Weights of a small image classifier: batches of 128, trained on rendered solids tumbling over patterned floors.
Rows from block 5, named by matrix and row number. Rows with one number belong to one channel. Each number is 128 + 32 x the weight over its row's rms, rounded and kept within 0 to 255. All counts start at 0. Numbers have three digits each. After the name is the row's rms in percent of the matrix's.
# convs1: grouped (16 groups) 3x3 conv (model.blocks.5.convs.1.weight, 192x12x3x3), inputs within the group 0-11, a 3x3 kernel for each
# convs2: expand pointwise conv (model.blocks.5.convs.2.weight, 384x192x1x1, transposed), outputs 0-191
convs1.42 100:173130141142097098149128109164115140139135110113136149129122105160142132157201179136151179120119106115142096150102108165158142179171164129143160124132161125142161097096085131089089163149166163118137130083088137173132134155150084090079187177214127098083158126103144163165149107109077071063178162148171190193106127152123088104
convs1.43 098:156112138075163078067110107117148093138093171123140155121169132145080182107080142108049115045097067055097107124118129141142156129169111091087145146082156161094125137095122152183118163107133163070205125106123089106177120105139155178101111110092121149097133151156131142132140104132105182071102096121118088121095116118102155139
convs1.45 108:159129083146156133068147151059076107143062128132137066118130167112116135106096102162107100137136111108146154131113075163206153118100117106074102103071062147116097123123142095174183132153155159080088121116085123150123130154143104146153134179190158153121118099153086092137131060041091123127132154126156168156130150128085149148
convs1.48 093:127157107104157099114140071147158104166128074176094098166086121176117141157082093080103104124132103129120104135134107164179108113125120154061135190130128146136072142181164104134172089089146148073074197095076141146140125084129150163062151162083125185128086119177123081157107148117083090145137091160135106135117094158149147166
convs1.51 099:078176122094127128114118180104153108098059077119125133156057087090076112095075105142151169079123107165179168119154133141109121128153133074155124099176125047084079107078140084131141111088139069115127080095114111109093100177143071116107114118114104098159100141155136105142155102163134153124130116152115035097097129149117147134
convs1.52 095:119206150116140121127117091113147176157128110117129120190103100152077075138062068128161161086102111170192187181185181166123120175152126162150124137158145114123111129079148121116123084110144084088087086084085121071119130171153129115147125145125130106180113065132113112118162091154154070126150143136174113103111070123115113169
convs1.53 094:106183154116124121114117118111126135135123142098113138174094058078080119055069103121169174094066114180174174108144136141126118167130093119155114127185150092114100103077151099127170094106162080094134091106090097088097082140137121117148137119148123090171111113182128094166150069137120106154136102183197104081096086146094161140
convs1.54 110:137138139105138146066086078091097098139093093092057087120118117085080133129154125172213140129155142085093138150113069146198112055110096095130109120144157123155127095089101112075088146161141112134122176154137188147102066101102078128113083123078129074141119098100139132098095064109099111122154105090100128123113144149113148161
convs1.55 097:106170134098106115135138126161142096140062100129148164137049119094111112103098105145156161096096103175167156147135106151054112110137129117171127123174136085100055059073137123125082102113145101130083093109075084100100130184130121083101106132098088092165121102097112106158138087167156121076136117130151019117142164121137125122
convs1.56 100:097126140111101129146155157075107154160141189148139141102141165070121130066078033103110080089115116160173172038131137135138148107125129134171205088104141102130103128119105138130140069083110126107149127097131123113152080138112101116109126159122159134044151146097103092104158126078159145115111102105149182190130112145088097086
convs1.57 097:065100125077087139109117162123105097140085078141124160167091124112070118066098069138137126098114113172167151121136119102095062088071096114151105083171137044104100097099184089126150100110077103135098146177129097098115118153134074152140120107113079130184108113125121112066110116169149100140129134094109066142152106154151162165
convs1.58 108:068107179126116170128090148056065126135139140143125088140155106146106072168106076176158139124093112137135134090130155117132152098130105145147131117114127113138131130141138094121122044079115066129078132129107166141125091039164079101188081122118148182136110109132100096158156191127137104094135130133171202185140093099163114161
convs1.59 103:077091064104103101109142130114081064131086129099097150117107164130140168115120099136125160144126125176157153089072131069058158077112155160086092125110104054085139104144160111089149087098072097107136170199168133136125141097077165117100094057135105165127097097133128096129099143151115077143147116135081116155116084087143143140
convs1.60 095:088114126150105134189136142100085096149135128152137142116113137122068119208140136122080101114082104160162177101093084108080120181153179113127116129116123167168187091096086126135142153114141151096128142081145212170187113127160104095117080087085112090125144084118197179178080085103130124136112124103109094098121094122166154167
convs1.61 100:088112106121123114105098122104118099136125169122131164094111124113106130119123140144102138110077162118156233115105139126108158078133225135114133132113157089149206115109107136115149094114178128126142132099154156157184129130130129091083085072046117107147109085145143150190144117077160131121130150099129101162108085174111137235
convs1.62 063:120111125113095093123072080091117094125158126071102143122126119124115100106080073073089090090111105095120104104095139070075084114088088119098124080062089085095131097114140126124143077061076139144123147168153134140117168169145160130127146103102075089101100113105096143104123135105169159129122102120080075107077075088071074118
convs1.63 096:057114081119184137116155114079067090145155152141149151084141105113166152120138127137153108163181111079113127039115055077156108100088100068112087101146098091090069081101088125165131137107095118135166081122146098183174105135131073103111085101109110142122117158129094160164101077095117104150147125169123148095142160105135113138
convs1.64 097:062115132116187155114150129078097142135173143129155131119137103124188142092120122121126140130153139088117148081121098099174144043113106108121141124185182048117103080106092135190128122143105119188155102171166066131168093126121094128135078119125104125146111161164080123194084065119164154166173148154095104104109165136086105130
convs1.65 093:150082114169106123214148116091094089139122112135129128148103125135078095215120100131104084124104103171149081162089095166120115194144090172123134154122121189156139106091098158152136160121096157136136154083127209149152079118127110104122092123129126122101150087095209168106054087102115132139113150126142113087120107103174129067
convs1.66 088:178077116179073117232141145139095112146105118133108121153075112127049101242127140136098094123082090176153121125093090138115095184157115143122127147130112182156154108084093147106134168126116142116149137062128177139144082124151108114131112129134131107110139066101202159124124109146121097128118123125127117095117088085175150102
convs1.67 098:174103096148069115162078116188137064151138105137151111162099104141089134143076115123132098140163118172138084127166095118129109162110064142166122137123136148091092152152077087129132089120115188145147173141116183107077146100085140088069158097061147139087165167102194117048177135088160126108151144127114141100120162118151136088
convs1.68 091:223144126132093098120114089255140165156079112141113137199150136137089094130107120110130145098118140163121149182135101157116109113121119140135115127118123132146145238134102171106084113106106146113131146088137160118164147110118133118094151099079088113132094099124171124130213143136137083100157113103163111108099081123100114148
convs1.69 094:089130200116127142116125136090128220091080162120108128090119173111117128099109124105112177093097170070102120106145201107132160075128160127130174132125149116131181087137220086092139091100129110132101121137141127136141084085055123111089140111097119131177123121153096114139071138187083107147122120136101119194090093146092096108
convs1.70 086:207143198167068120164117122203152238139054154145102139191140184146068105155113109138148170095131129129119122114113163108097115099094111109118147125127124151145130160139223125072137115096128121091096132090124151107158101123129101119129160137126127109130121107096125112123143149197107094147171148121139133190104100134117083103
convs1.71 098:081103112116121128092126171105108095129129160132130186080102122099107123107146174139086107110065126142138215105094121111107150124169210123128161121122156124160182100091095120097126107144185114120145108106149145162206106132109107100079062078055122111140116089136162149207101095084133137126143153137115096128112081145138144199
convs1.72 099:112140156112145150103121136116128166144153151144159149105136138151152167166152145181177136149143145185141119126136125159129157169176159141200183140168185126150167188132120147118136134139140154159168156190098120136125070115155076109141091103126101120111102130028082093044166153131165168168179167150128159188090140164100137151
convs1.73 101:168137173115134144063095079080108164075134143111109106142171181139111156155141168168155089148135136150105124179173205153129153112119159141145160083119142077093078122075090143122140156135155161145070140111121145164144113145163087112118112088071099086080095078091123092091180181180131110131110119132099165171064130111122111107
convs1.74 103:122094071164117121157122160149177073161169094161137097123132125152179167144209204122118118128143153101130146113163145130178141120156150134080103159127174165165192162152162165147151199198168141150202125114169069070166140124102166146129145117108135130147117107115129119081128167148099138134107105141150078157163137179144117158
convs1.76 101:106129184146119127158154141069063103131160065112167126113082111163124117147157126134101106176120116166128084106092112192133127153148126100148169109134152142129087112115136147095146167113155163077103145128080112072071097070137135104070160145103139080057130096061144101122118084117179100106148155108098078124147114065170133063
convs1.77 099:148054097120156129106135105153087135135175165150155104135063099150142113135169112150109087131076083136161139120065085140124115136173113101114120121188113095153118129121109097065081071084109103151136118155136145150151108097054086166096110055067113155097097149112088115103177054106127108138131141138069098091095167115096098125
convs1.78 100:138108190151073147134067140112059094130113097132079089119098096132115122153130110190124071167119080171143050132072060149133094192148101120124164128108149145138151167184155133124130102136094118130164107111128105071122167062145161072138172093132133083149149085115142099111080102108133103136152096125127082155127083137131075135
convs1.79 100:145153088138115106103089131108177089072120105157108142131043083158130166180188169144097096156160158153177150114090164132140155122175138200151075162146136134149162136131144138143186186169176082077178103159171113146087137150116108132160111125175090048156102148158129133127146139137128147134136141142166111094114135150095152188
convs1.80 105:098103145131131130135102139088084129140109101135123100081069077140095141153128154136089090124096071163170105057025071122109091136114101045099105095114110083105138146171154090104114105122112098067146090096154136158113117094123139092095171111133098092137113073155141164133098057097119081105126084118095105093083134115139118145
convs1.82 095:121132187041116179089101103129062169145089151134110113112124167103094156137130155123105113130119134109101126123114139099125177107109143115108116101142149139142101119080105115104125140147176130178163136118081124107132108138170107134153101093085062145187089141153126112136138180204062104187065114158066149164061137143088090064
convs1.83 102:160100150139112143127092121125099092134087113150097076086040093132082142147117152131105111126106091135154106078064088102103107108148121115118175112131115076103109141184170109091110100102093087105147111094165169140142134074091143069082155107125108076166118037160149140153088067088101100143116103169092077124103163089132101124
convs1.84 103:158148143153073087113099094108120126142153096136117121121130178152061157106101148155166144118133106104152105126122107134143093127121104142100107168143126151141115179146171183046150135077123139105160185110159191116145103121129082130141087117189157188150124162070145167098105120061089169054123156110098098045134161075156140121
convs1.85 105:132100078129124154115114107073096117114097110152095032157137027141122110132150151178056098145052144133096113099129088131158150125136104072111112149147140119110070122116077126149161114137118120147123151101117121076122167094121173110038166143093113118076115161130140112101123117152164110111183136082124134149172133095174109075
convs1.86 099:132106067147197125118152135070078092098150133140107101146118044157116082172122115156092103162091150116071161113120090144200137131138092092080131137132131123128114103089083128181105135181139137142114147120067136103100159115144135087116139056064116100061131143141101133136167121125092130133095075078109111143044139142104109100
convs1.87 101:106096070160186122149165129111084158096063159122114137109103113083103070146118079100105106156143105161080110124100141121112152133138128086114129084085115162123131058138100096122054164193088126140166119135127122160127163150144143146173093081161132074106151126156101131195163130148112132189048140138124140149103118197073158133
convs1.88 098:141144210086074146094112125166143190119071104127116076108128163131121130198146119122136186159133105141178133147144217105067118082097086195170207137123145105102084145161203107083145126112134116101066113102117126116150102089124128138078120129101173176182150120126107122108118142166117143134100129138139130135136154135155157135
convs1.89 098:139143138074107131078076091078054158103118112107137113151070127175101099123139093083036042070115085141096068118152164100168149121153126138147156088106141129112112154147158112089161111108136164141132146060092119034092146069087138096096121121101099094107112152116100131108094118109134139120122135112087088142119113142121115121
convs1.90 095:075067042117087081148164159144126110158144131158165086092129169098113118110105116161203171128142107086139092106084065160127132169153103162127067157162147134115138115095116117091121112090122153146142166093112111087133059097120075122140150165205137123125128097104141140093107089103169154136172176153144118127182175168155151134
convs1.91 104:138141058121181116110133120151123079167169099134117068169106145155137116150101128077148078114132154120160173133140041139183074109136083134138097157179065130102053144123095132177112112115099129110137131107132135102124147138134149090087111025051145125056156153108127116083156141121120131123093109068156124131143138139110115098
convs1.92 106:143105135107102135077106062080048119047079087031061087116130092137133108117136104186106084157143102125098081127140123103147143110142128139116116076101116176157103136139147123133152131164079149114109134092041091058082115138102141122148126062094113114107105138104126142083179156113126140153114141129146130121100135158086131124
convs1.93 101:138093165063106183092149143151165180086085142076142148142139100139128133171205114089130197154176144135112125145137182110094170111130156155114161122053114078140137147079114060065125092183134145131078132141102168153165122127128169109099160159109125153152129124131112068129139141180159125181161120141159169174156133156131158148
convs2.42 105:134100068113151129091145057110154153146096133133130142098155144106152097119155149098161108131150108086090118091121156096172135138127194119165137123169110126162139192184151087184061110165124169086125194099087195130177187143182054146095129116109119128087190119159160148132107077142115129078142107134101135168114090138173165108108109162082112132146084110112101151139084156088120138077148133169121109141093143161119130144090115140083144133158152080107112083134144090120115154140103109088104171141177153142088089108147145116086118110091200130140123167115076157083138094065143125150
convs2.43 093:161135158147097171175124144130111136114138150164150124109107070090111148125099165148113125112071040193125189185101112135114151115164113105096124088139147142165105130067149102057183148054123065145124095112147136113187095198092137070176131126135134108148133117129074119112070116143122151093090116109143144084150122127076142071131129077203124106108057122100117189132127143092109140211174123153166161121118075048147178158102131123179122107071062158098164164103110070115149103122132130142142062153105082073123098145139092179086111154142158137109134131110126091157113134120112127188
convs2.45 091:106098150095134182112150118133119129105099083109139156168150117112144130161085145135120096091157142119131129077119162146149163130103171131111085139189182147098151174174114102143141060101157124085155106144130113171114163131171115086067109121115136137090139075138158094084108093132129082055159107132134089146155098041149147080125108128096137182164123180174120101195086082112094112084088147164135143151119150114150150113099108124139122095094140121070168096148089065105159145078117036046119117105116117131119133071119121153072095088129075092067100109113102125113084151139051107077
convs2.48 100:103085140087097143150145196142114155100134182104155160176123106106115108136087097126162078103139065135096097155147166146088158140140159081087151126119178126126141142148153049128134116147152121125116125088129151113147139157125100090103128128152123187045140126158167126063053154071131133103137132118119171131095090109123135139139149088109131154101101159115163135167086162111096088117146134085093081126072092139108142115105119156119075030091106135139149131092120078142085147063107114074105135126151116078077085106148159147092111136065138149135151166103067141119119146115137082137
convs2.51 119:126073143116120099086124118124122094120104151120124136100171122104110155163075139137127128169119160090029182098116117152121148098146088117112085143127130073120125085111137111122096118120129125112148139070087131046118126137064144122120127127143131118107148161084134064130091160096193166143094119090117156151121132139157067122133138110108102139130085132080126110117127154161115147131101163052112039105101125083123133184075143134042082062189085120150091134126137058140118113148134088100108126084153099183140107122133125140160121110137132141099149134120130147111172123115147088143
convs2.52 130:125071160087124122113132140109082126158117164110150155112187139084123155134118130134101132133135136085000133119073106160109157139128112085120131128110129086096153123087182134139104099127151136125111137096091147064146134154098119133106130120129144119115112133101143054152097143146186170129142131122102135144116080122114070136073136137094123122129073127085142125145143154090136153081140174039099026122089132124131126151097118158053106023158091150124105117138134076136114148134123090110121142076163159132123146125125114101144107123152128150101115121106120125130142136087149097132
convs2.53 125:138068129111125083108118133124054119156134166114145148108157127087118172153097128140130129141145134075005149123097152175129156132125089081139127123108137121096143113082161134126114115124144107097130127085057137052130135163086145094093137117141142136092127148104147068138080155112180170131128138091122153157125122118121097146085126132076096135149055139097141122135135147126115124083115166045078033133117130116134123156080111149063126037152099129126079128122111075137116136145112093090117155091141127139126120090109136115138106126140145149092168120108135144137136117088157099144
convs2.54 093:016171086158123140138130098126174155190127133104102170183076107139102132170093141133130149161066157157094150175111085056178071163141102130166135094131112168101139078162137184140128147175159142153142152171148139145125079103141202131142140124134097117106130101130078192164172120095130116111137144127097133075150148144129071136148151111115157141147091060159105129135148146099160149154096169193135171187142117183128114050139149123186123171120203098153108156136106139130214177123120153137103130122109102102100134128077114175084133144091148155117090055152146144140144108134121156108
convs2.55 121:122071152114130122094130093114104105137118131111142153100174133088122153148073106149106127170097166107024168106093088130122171089150102147108101145134129072117113068111158131109107125121134124111151144050086124065123122156061140120112140111146123121123143152088118078153095145122176165138116135073101122141118074140128030126112121109099086134132084129090123114116128158143123156117118177081115029113108127105130137194083130124037084060207107127154076131145136074140128119154133101108124127091160108193153125141147109115150100105134117140093130118131147134097162110094135097126
convs2.56 114:113150109094145114155144151105026096134140113172173142124120132105109149144179127123143114128146173145063124164040095102207132125169096145140191096118090140077122116109158098183075114087141128106102098141034124138083133148178118149123102121151066174160141105152122140134109137087095121124123161141089084082122132124124129113114093148137126111114112077122083159119122112105131083130115052102117110144093055112103120143161156172136115119164124130071119115132103081121141142133130093103124115156090140143074135088156120101182141143118111103138157125132125138135109132102138110091
convs2.57 117:143066134110133117124140146134101091124114145130132130136142131114101165162080137133141124143097150108011156135097105130118154097127094128124127122082142065143136098117141103150119134138129121067160142042077143059124130140086137090114114149157114094124163147072109063123114160092192122116076136096135154138112089119173083127127128104134118140115085140095120119098120172136118152142096161038114023124093121052121128183080131165046091072176098139149109158141118057147110116159128093114128124099136112152121069120123119115135107113135115114071170141112128138101143122092154075144
convs2.58 121:163102120114178162138166172132043151127123154149165131161163087125128112131204117126151093162163098110046089125067169149125155146124137161136134113129117120098161158079163037155129112133130116147093125178106129128132145112152108154112119111077134136161123133119163062070067115119102116090123129169117133120138102095140171129087118120145155158109121147111144169124094146086083150135098000080115031135121087129091147097165124157093153066135112139120138136167112107095122117113102150105137132114121136131085134087145138127180147133150148125143131123066083117126108146103154075141
convs2.59 101:191064147109122156105173128132098132131145149096154130162139109159074172122062148096152088131118119092074163149124140139136105102136090176102122127128140092150131127111090052151091081142164095124144127076119116088151111124109152144083084141127102097124168126105134032121125124108132134080104116152178161131119134081177117120132140036132122194088129150140128145103149165156094096170118134044124031133092104099092168092097130199085088096103113122178151144184144102108054094154112137134086114062114129170124052138090158110152103155080095124089160134106122111089119150120128084141
convs2.60 114:157112143141120057120071087064132049161083164100145152070132153135139146129108098122097126140135155140143161123139136146136146197126184123126093161119122117037104156150132134065136124075120140106082098148127101114169090151150120140119167114134208119119127115066089163103114101148113137132067099144152125128146153165128119150118160070157134122167104117117184018084091135124111131108070147134150124020118133104116035120113108064131132119132109138131110086120145092135122037121121117098066157102132118113126137102136102125109106154154159171129119135136071114127162128113097131133
convs2.61 110:122103166122146104103101111075129074112085158131105245112149119125135149111100134137103111128199086144138156108134178149089161149146200145114108197156162138083066166146130120070144091114112125049082115120123104142149092142124115125108141080095181134098124104153114157112094075165115106125110095100170141124146101151116139096092137102150087174175107140069154077174090119112102087126102150137148126025123134119116081114117074123137088113045112132116115069120154105121125070112141135112091168135136075120127144102125100110085116132136114085113083130091096089101087120094073143163
convs2.62 037:116189112150163149136067184129131147180109062127180117188153083142160119125167108139175131111066111123168135125143131114127109111142184078145094145191121125108135143161092161182131136170171128119085147124157174182178139107154139147095123133102187147145134095086121080177131111130091128141145084161126142169103168200106112137129168131129181087100120132076108116166153111138145153082132131163104176118132162089068164152121177116164126197146141148153191080142207168096124150136066149148155147140167142116157111143167142212084094139168150134136156110143154097101105092137151164130
convs2.63 105:156171145161120127147153118114153141123199123126123150184175124141143109127107043123124121151044150134119163134147093046144148077171107121125107090178147079113069061144146163137134168065121134118168099096132159150108156147087125149162116152118148173121114159072000130153098185135178148165090178064114146122098147157133097124172106134127138094137137131154093170130169164138137154193188160143088111153133138106152159120097178152118103155143090086165149162112129121131134116123149097101095086103180084135177114195146137211150100153118235142120149109119168149100127053141154107126
convs2.64 101:129168114109107117130129162058145150113185141104073151184114131092096118154115059165125117143159151149148186125167109082098122071118126105128123098127172075095061096143168145129155144079148121099130114112140153151108121130128164112136097143114066167142051144127101150115125114117133116123121224043133134119118091116152144103160074146114112204084130166138065149134134164138116090185179132157025139108162122052100158136126146197157132114076146125120116154107091119121118056108105126124126128160129077100154069163099113138116109106138179055146190107138121136090055133130137133137
convs2.65 111:146120084148100059151086104130130076121040125113137097093126154103150116146134124111100123113128136153134174117115157136134136214118170132127123163068071110062164149152141116037149113036092100161145085146121093107110091147157107145103143127142190107136163141050087149126137098155092122146080042187132125122152143140115122160110152074168127105132128161102171064046096131139158150100037145118174136054118124077131043133152145059152138123168127134093124093093156095134141110125148146113097129092134111118140127101140126113107123123143099166147127122145063082152174163131102118137
convs2.66 104:155136108138120065129096084107119067149093143120129103075131142136139144125135112103119125093131146149144167124124157151154118232100153121129124171081084131062174128152130131038139116069118094142113094155122056105146084150157114152114149135155197093147131122059111148122167089156105137136090055189158124123145134145122136153118144095162138104164123156106185042065069116142152159085045136126184127055111123104132060111144122053138128132131109159096116102122168106137146103120135140108100154087116137131139136088134146104074108131138117168144108152130065081158159169117066163131
convs2.67 103:143154121151132107156115124229122105118063117101147081068107164094086097123150131164119109136083116121135106141065121128173128185115106075132128131056085128153197151127140148129120180158073094191153123140113114105136146163196116124113170154187131098129172082087127171113105092093116135092125040183100113126131145104128099120102166169115167075083118140133151138100093168132161150103084078143167140161132146141113073096171181069146194142136126121119114137120136171171124183137128100103065100093107209153114101127134141111085151150183125189157179136193069151172136123116136150106
convs2.68 111:094102142137138114130138113173103094135069151150135108083120134062042139151135185185128128111137053131109129134077094187128140169127074105114142166062074188157163134047118111115127097160098150138172157176109047102132125107148108120096160093131110072131157137126152147153171090098092122086136043208117143123126140087149152109055160117132128118150112137090175114067082126082153111073077083116206082127072113189134095121164118067134132108087099134101068061137163169144151186152159126128131132131123150168039149100129139088077125121127087162118103118105119136182105178083070126155
convs2.69 123:110119104142089162153129134044104133135145167167136129139121141147036165142120120122156133109175113144130103123115159139109113119095082120136158154138171177156120089059132140087135110142127126029081125126114081109107124097107133145119114163102029110130072131193148091150137136165125076119157129129159149104144115119150150146109125101140063168135124135112130130211089127113148052139130107129120098121072105164118137142117063155105092123052149148074154132143125080143141078129159108122144168155114113127135114097126151118123108080107050023081105133085139146086038179099170134133
convs2.70 108:099123129095088153129125105114084111151117155111153083100095138097055169136132130182167142104163083147104111120091130199112122154082083124121133212088118208131155109064116119091131095165120122077099138167112057087142111096130119135109172112124116090115101155156153143162142118144102132124146083195147133111122138084138138126068150126140105122145119126052218117155031108087145094071101087128180072096074122204125106106156044095108148099092132158103096095127168139157150119168151153123137152148125158119080144110136121082105099107105032124107117146104135129165118169065118154144
convs2.71 121:145119172130128118103083108013140059136107155098130220117135127146138152127091099151109122121180134148152163123138149137114153143125174140117099171167159121043053135136123140054134118109129141051067092132127086156139085157135127136116124085114185137088087118152084151114110075157121119129115132093171098111153139141102139106125133103155122146157100140106140079166104129126108100129126145149129134005128129116114080122120060107142092117072121132125092105119133123139138047119124123120087164123132079114132131120118086129101101130114123082110092144116103129135082126123082160153
convs2.72 095:166080129082126046118102109122142076085137105148118157117147165115084148126179143179141128134177178137114063119108136131140121169128138129132100131093137158130126118118131092135072120096155136133116142118114111121108169115173103128128084131157152175091196075081082161121082099127111133101101122165073073156159139110147130085104128153121061176149117155118137113087139144119145109140057154102141142092111132110143075123147061148097201115119100124097146109143118089179120098137135141107126129063094143109093109093085141132090133138163093111107163139159078080117112110084133120127
convs2.73 105:112140122139146103114099105125059118133166163177148168183168071100128133132158108131141081067177162100063102147058160130171141153163175124142161120123120157100148131123123100148100089124129095129106117177071139181107124168160133155073088143155110169157198079116116151121090087081067128047095152148066120119114112116150150119085104100139127135125115109128073120114113069087106104087096045130143076142106051121133102094187140125091110136149143139088114138164130083121112150101127126069131147108112085131068151079139148162149144131101130129120154123153128119109101123074095100109
convs2.74 094:063117100088143135078131179149113104103114150061071178109143069101103088132100106106114088056174100140081098112135081121121121111121108129113101092131174075104161165136142059129124079118098103126149133110118157118128100111075100086132114101090099157068121079119161120086089114106103125092104082144067061098125109135130130151119211107111141139115092139092145112148106132125130146105124140094124139125067122111131165104139145147121125075136099147149147110091081051106098154132107118099086104075133135103117089063112181116126132120175116119123114091123076083078143129128116082125
convs2.76 101:144122162087162137153124135147144157111140114116168131136168131074204083163153135153150071098124165101119148099103115094105128064144125195102118085079096110143071171148138102128095120079069122092170121079158154117138114151146135102130070159105069148075171137103181126122071105077115120130100164068104155148111148103145136044100096136147111072120129109156129176139129169108074141120089112092086128118114131065115089175122136141104176097166134166140083112137092065125092083110099122087113123134065127140131100113162139126135094112143115130150171100101077142099154114125117104117
convs2.77 097:195124150154128170150149056124176124095116153131164087139145113087126132159123172126118063152147135098170214137174135180085157110205092167117143197136119132142104092117151128105107117114085131155140130087117118091105128132052171157135161165126154095142118178158139113180154174170175157130106125143190185196094148181166095128164133109223105127116129135093142137121096152165116148175136121114145064141099155153144170142158151051129081122128104143157111141112181133146125137155167123121148108134178147228185098149205117112116100136105088133134094154065158137139178145119114085134
convs2.78 097:066118149093185144121099158138139105138168092056175166137142125140171093138109061086150083069108104063130126098155099139046134116167154127105081148139159101143111134130097098134137141126153132137158126129209178104177099132075162097081138165116121189064134112122203129074075163119126134124112112134104104154104129137114117143142199124147115161129121108158144121130171139117133158094112143083155094138129175097094130171046129136046158085144122133162162148099134074050059108126108102101141157110154178082116081130176173125086107144071157149103190141157093118052155057108121130131
convs2.79 096:131083140129128134115098165142052097152123140072114136111086069134166126148131144126090092052166069116071129072136122123142133144090110081126117125140173121131162185129127076101129104164065119145171148133100072139143144154134032053130125106070163152068145114100088110094108084118158119077088076143110142120107137093068120119089186130133098146124112158095106138119134114112120146129128165085116108096111141082138139157135142074146123102135091174114087132072078144088108144125137078132068109092069148139133068085087132160101113103209116134104147122135050061176165093120113067181
convs2.80 116:073094149090201142121123104147139087118118110101128136141149131109167143160132109105088071099081139064112145134187117102116127120195124154140116124121150096113107167166084123130138114091131136127124102098162163089144088153084152156128107179138112162087133113093122097156084160115155118142106110105089159164089153145155072150105161088133081141136132149122135122111171145147109110106134170114137041122079180113149115102074122080081111110135108127220121128100144097074089095104149081073092102054160149121166135155133086130116092117086167139161135149139146129120159092121151103116
convs2.82 099:111170157127107069097110151143127115147178172140142114158077126122098161129124126143095108062131124105094140152077148144182073158105116093087132128133174149141156106077102121111100109103131106137071110175071133209114146174117109134100132138154108165157207036098098165089089147087095182152068147153103110136104142151096140167122148154125101123139144131146095077089155077152081137135105070098181130173153146062129098155178168110124140122130109161077144162131133113100140129140128128081140107122106118176142053127115153156162116140087120161096201162169120092139148119094131147099
convs2.83 113:092071132056182164148156111163151095131110105095159136133165129115181121141141106094093076101118099085119133137175113131098132138187145140142103128130156065109126153162089111121130109104151122126104118096149209090142108151087147174117135195099119142076110111090166099124090163119142146139111103110077149175075124141141104173092179142122095169129130168107135126110178135139116146090122158089126028152083201082136167123075112127063105095132107121205126116146151094077071120114133102071099118036167159105162117132171104115103116121091147151144124145142103144131153109118175075129
convs2.84 097:149143193129123156129098078179151167078134131152161100152164101089161115135137199160097067097177099146115118121117108097098147154168075127088095110108069134177154148145132114144143123119051153165158130128161090124128116121147128076096135132105128083156174115110137139110101149144082034063117084149090082047064102071158151102143158118183097158096098124069105140110049143147093087112150108154159118152132111087159152143171151116174120123168087155075118101147158161111096139105183093071131059122059131165109114095183106156113056105165087087172126097123117125163137139114070113139
convs2.85 096:172105135096186149079111160163172121100118066173182110092150124097128101114139123125052085121072146069141153135137067102145098124218119169126085119156098100122114136148085139158098103076062116136130102102174144126145097219113116133148104211146126122152162086107084158139081119116101158126085122134090160155132107091145089190107152069119178080134112121148124119098154123183087203147114094101127080132095155106154074141121132023129164111147083145096176128131121093099138125136160118110103121049103171132145102095163110174134117131115138160144162174158134113077193134156150093100
convs2.86 096:151126154181151114117091114156165134139161129102156133147091093114117110065110125125054103107106147102158165134153165125165070091184109127099159088179119080091127137127119120147163122071095089159166092147156131161123066171116133108104115198143165155142126102142071197112090112120135185155088088110167088154075119083147057137178164080170146143098127142162162108126167118156071162124156120127130134153111156118117093158118171118114185118142147109150154085125084123095110142107123102093123096106142118167148121135159065164160050116109188178114134138130197126077161097130111167156
convs2.87 098:090087142120144122126090149125105132123115169122129206138129089098133138157103142133042083097177147148105141120132146091151119112150139128141117118149170111116146175121110092139194063094072082121143110110102158119095093106096115055111116117076130151112127077128166137094112063100115111097101073110120110092083090105136118150090196099190131195131094135093133071135070116083093064090103176109159070107050118104151112107171156143091109125081124098177066054117083103127139132115155112088085118102132084120103134069098133154150137107149130131103105081081103104092125125099028147152
convs2.88 109:138156118126075182137126134122072192134142222106137112108124094129058178166081162167172089089144040142131151132095128133090119136099056093100151143053158164159155129186113119088144110170107148096096111151075113128164103058099120109148126127121060095133119123165132119143127149139156034081150105157133116101116106111162130130135165101169075133155148117036133127196091127142120067180154118109164074142098132139135135146162154147122059107110092150146117125137132158133144104120148102103134098169091124133140083145165143107121087138073096104123099129078129129137100150140130136143
convs2.89 088:119145107083156133063099167142154159131142125135152114112135129145111149111132085142131128104139131055159114098150107147138043163144128124131034141166130139128155106160017153148076109137137097167099091141133177152184091139094148161103159170132116141126142051133144128122109129087128146098140102142078123101172116141134106161087192109060170140138171120150132097133176141195121149092120125123109098183100156093135108145163101117075123139101114082178179114158149178139141145127167170121096145108098123096194114158200159193121104142102135165150128168167096119090138121153215118067
convs2.90 094:150039133103124129110097144100108030083118141091137133123151135074153128110093102138058067130168137146134126120129128169134165146102171140171049129139161113024071165145122117116136091126111192130088097174126104155149110151171137105125148105132166100083121107100133126110067070114129138058120104129127160118135122124137169141082157097166177193159090108136106061107112120148138090108128159166119110059077093124101073111117151067145091065150106126109109090140131106136101107154114053107067085075122155126135143095107056177095093134134114131129101117115103158153147077108094103138
convs2.91 098:137107147142127033126132122165106113102116069197101083121114150108126094153148145127102154151121160109127155149133138095168095128188138082114120079105062152147124126130139123151101177087120099174175127148118122105057168140176138090144130112115086134135145160059124134125139101105144145107105104122064111061138178079147118095121107179069119180062116111183155102058154145105174150117110097128094152152138113128106063167119178155135174121147156120109191136116060160152118148087097161129132096102122169155103121116116108104104121146194110103099176149159126158131112137108164100151
convs2.92 102:115127121078153155084079177145137145118139143144143122122124127105097189139133070120094104126103139051164122108148059145090046106156095118128088121171131125134145054149029142175105094106120087135120104127132139155117094123075150133126099221140122119181142076114092059141102151112130169128099113128115142140115085130149083158118118079130164135191160139125128113147113113188085171124122083090141098170098120115144128163136113087048120149114072144121148139114160126107138130157160135127106095040130137125204146134188134151132136116097108119123121168140127106075161132166146110096
convs2.93 093:136134073163083171131105120129076169106107119107052183087081105093092147131118088116130087106105075157130114133126133078109118184107125132158141134112138075135094174113143135044169089122060127137165079089142103133146078119092109098098099137092103099106117153166119156131089156158126128068112084131133156119069058149155109108093159111180099118095115132065121128182102133106061086106099144141102095098120133130182103119149148149145094166108126164140064047126138151084172111112199059131112104154128094120130126114129126118109095100127125121114070106101116147128127134134084158155